{"arch": "ecapa_tdnn", "model": "sound classifier", "dataset": "synthesised sound scenes: up to three everyday sounds over a background", "train_examples": 26041, "input": "waveform_16khz", "targets": ["number of sounds"], "num_classes": 3, "norm": "batchnorm", "hidden_act": "silu", "depths": [16], "kernel_size": 3, "wave_channels": 128, "wave_strides": [10, 4, 4], "widths": [256], "loss": "cross_entropy", "init": "orthogonal", "optimizer": "soap", "beta2": 0.99, "learning_rate": 0.0018, "beta1": 0.95, "shampoo_beta": 0.99, "eps": 1e-08, "precondition_frequency": 25, "max_precond_dim": 1024, "merge_dims": false, "one_sided": false, "adamw_lr_other_params": 0.002, "max_grad_norm": 3.0, "max_steps": 2700, "batch_size": 48, "epochs": 5.0, "lr_schedule": "cosine", "final_lr_fraction": 0.05, "warmup_steps": 130, "weight_decay": 0.4, "adamw_weight_decay_other_params": 0}
Rows from block 12 of a small sound classifier, named by matrix and row number. Each number is 128 + 24 x the weight over its row's rms, rounded and kept within 0 to 255. All counts start at 0.
After each channel's rows are labels from the 100 clips, of 14976, where the channel reaches its highest value: "responds to" is what is common among them. Only what is clearly more common there than usual is listed. The data: synthesised sound scenes: up to three everyday sounds over a background.
# c30: last pointwise conv (model.blocks.12.c3.0.weight, 256x256x1), inputs 156-207

c30.16 [112 139 109 166 133 111 132 135 119 150 175 107 153 135 114  99 138 132 112 100 161 135 117 108 155 120 178 132 142 136  99 145 137 157 137 106 125 149  85 160 107 113 134 138 122 126 137 120 152 118 139 138]
responds to: background: none; water drop; hammering; first sound: hammering

c30.248 [119 132 121 126  98  92 154 128 114 132 161 144 118 153  76 102 114 112 134  94 154 103 108 108 115  85 156 145 118 115 165  83 154  74 141 123 107 115 118 118 121 166 131  92 135 119 122 121 137  98 128 127]
responds to: siren

c30.225 [126 110 125 111 144 126 122  99 118 142 107 129 118 161 103 129 131 143 110 163 126 109 114 113  74 116 118 142 166  99 159 165 111 120 104 173 124 137 114 105 115 121 165 124  99 150 165 112  89 125 116 146]
responds to: number of sounds: 3

c30.49 [119 119  96 124 131 108  97  87 134 119 160 147 167 110  94  99 142 125 156 120 124 104 141 145 126 146 113 102 126 141 142 133 160  88 173  85  65 139  66  74 131 105 125  94 136 120 125 148 136 151  89 135]
responds to: clipping; text has "clipped"

c30.47 [107 105 140 117 157 104 139 119 108 130 105 109 112 126 165 177 166  78 171 111 147 116 104 122 136 115 105 145 113 135 141 133 139  77 114 124  81 139 137 136 109 134 122 115 121 160 114 113 154 182 133 136]
responds to: clipping; text has "clipped"

c30.139 [160 167 150 105 111 143 104 107 144 138 123 142 108 127 122 175 153 116 135 151 126 157 138 121  98 108 130 122 154 159 124 131 124 112 134 129 150 154 121 168 152 108  97 114 155 167  97  92 111 127 141 149]
responds to: number of sounds: 3

c30.19 [143 113 128 148 137 131 154 140 121 130 111 126 146 153 114 114 136 118 123 136 165 113 134 121 149 146 157 128 118 118  90 126 155 124 140 110 113 121 144 133 129 129  93 110 110 125 134 117 109 130 150 145]
responds to: background: none

c30.228 [144 113 130 118 152 116 132 140 116 147 122 123 128 133 144 120  74 110 135 111 161 137 125 109 134  84 135 149 151 140 160 100 131 120 128 118 149 108 114 169 119 118 138 144 137 153 154 204 106  88 122 105]
responds to: clipping; text has "clipped"

c30.135 [107  91 141 131 160  99 113 184 156 118 133 138 116 127 201 135 124 114 105 132 139 137 121 118 110 110 159 125 125 112 106  66 151 136 143 126 106 133 126  94 112  74  84  99 107 175 113 201 124 122 139 130]
responds to: glass breaking

c30.153 [118 110 107 148 125 139 128 134 123 130 153 140 135  67 117 148 122 134 148 140 203  93 173  69 126 122 122 112  90 123 167 108 113 144 109 119 105 122 132 118 128 109 113 138 120 147 137 120 113 135 100 104]
responds to: clipping; text has "clipped"

c30.44 [131  58 142 120 135 140 109 125 134  89  95 123 107 163  91 131 140 107 151 117 109 149 108 143 169 165 123 144 122 101  54 109 144 153 105 102 115 106 120 128 162  69 100 120 113 153 137 162 124 134 104 131]
responds to: clipping; text has "clipped"

c30.254 [127 134 118 156 114 171  96 151 140 146 130 149 106 108 151 135  66 162 134 118 159 139 135 169 174 116 169 142  94 100 172 107 101 101 148 119 154  99 162 153 118 115 132 128 106 125 141 113 118 103 128 139]
responds to: number of sounds: 2; clipping; text has "clipped"

c30.37 [129 146 111 148 114 127  88 118 104 105 123 180 169 106 102 154 105 114 141 106 139 100  96 111 150 132  80  71 126 153  91 118  93  94 140 147  96 138 133  77 142 103 135 128 138 132 140 130 137 125 123 164]
responds to: background: none

c30.130 [ 90 136 120 114 156 112 136 146 112 130  89  75 117 136 115 107 130 123 159 118 113 141 153 149 167 141 150 125 114 194 124 152 100 155 140 146 112 125 140 112 140 109 118 118 121 132 113 180  98 125 148 137]
responds to: clipping; text has "clipped"

c30.58 [175 143 136 134 126 122 145 135 115 161  90 138 113 120 125  83 126 180 115  94 107 132 120 106 139 117 143  74 118 135 123 115 120 132 122 113 124 163 121 156 113 167 128 143 109  95 125 100 105 117 109 154]
responds to: spray hiss

c30.251 [113 133 158 176 123 107 126  79 156 164 133 127 114 117 125 100 105 123 107  94 161 182 115 120 119  94 157 134 131  98 139 161 104 108 135  80 148  96 107 132 136 142 122 134 144 102 129 148 134  94 151 113]
responds to: number of sounds: 1

c30.55 [128  98 134 153 105 107  75 144 121 107 114 139  93 111 116 111 147 143 126 114 135 129  86 149 138 104  81 137 121 116 156 108  96 119  81 135 104 126 118 120 116 121 134 114 145 108 145 138 136 128 152 130]
responds to: glass breaking

c30.0 [125 125  92  94 143 149 110  70 130  74 138 125 125 133 151 153 129 153 125 125 134 192  98 157 124 149 156 128  92 118 154 139 113 132 118 114 136 132 116 159 110 151 139  83  90 117 112 131  99 141 144 115]
responds to: number of sounds: 1; background: none

c30.36 [107 139 109 101 148 135 128 102 114  65 129 175 132 162 122 101 148  99 149 113  86 167 113 116 110  94 154 134 122  80  77 118 150  62 129 122 167 107 108 143 119 107 137 121 107 147 106 165 135 147 124  85]
responds to: waves; car passing

c30.186 [206  95 111 137 126 106 127 142 114  93 145 172 113  78 101 122 145 125 135 113 130 128 131 111 152 122  89 164 116 119 102 161 145 121 134 102 136 113 106  88  90 112 156 104 145 118 137 129 109 155 136 147]
responds to: number of sounds: 2

c30.7 [133 110 115 117 126 137 139 149 112 154 133 118 132 120 140 134 123 160  78 138 117 128 133 187 173 130 134 104 127  94 146 102 113 118 156 130 124  97 135 124 101 119 136  89 167 144 118  99  95  84 110  70]
responds to: number of sounds: 2; clipping; text has "clipped"

c30.226 [ 89 121 131 138 163 154 128 143 160 145 129 145 145 132 101 125 133 159 123 150  79 116 104  77 149 120 158 140 122 167  93 125 163 133 156 125  99 151 177 142  89 108  89 132 136 152 100 115 143 130  84  89]
responds to: sawing; first sound: sawing

c30.127 [147  98 130 171 136 134 128 156  97 146 133 142 126 126 144  93 168  99 158 125 124 128  99 112 138 121  82  92 137 148  98  73 117 107 164 152 130  68  90 125  81 154 108 142 116 109 123 186  83 128  93  94]
responds to: number of sounds: 3

c30.24 [145 108 126  98 129 140 120 145 115 129 120 118 103  97 120 137 132 155 179  87 114 121 126 119 123 116 125 146 108 169 122 112  95 104 118 117 119 112 120 113  94 165 107 124 118 120 143 149 149 121 104 159]
responds to: number of sounds: 3

c30.68 [120 122 129 170  97 119 111 174 154 164 150 121 151 116 129 182 171  94 121 124 165 137 142 102 168  89 102  91 131 121 107  97 151 105 126 124 138 119  97 122 139 135 154 103 123 169 142 150 113 146 103 128]
responds to: waves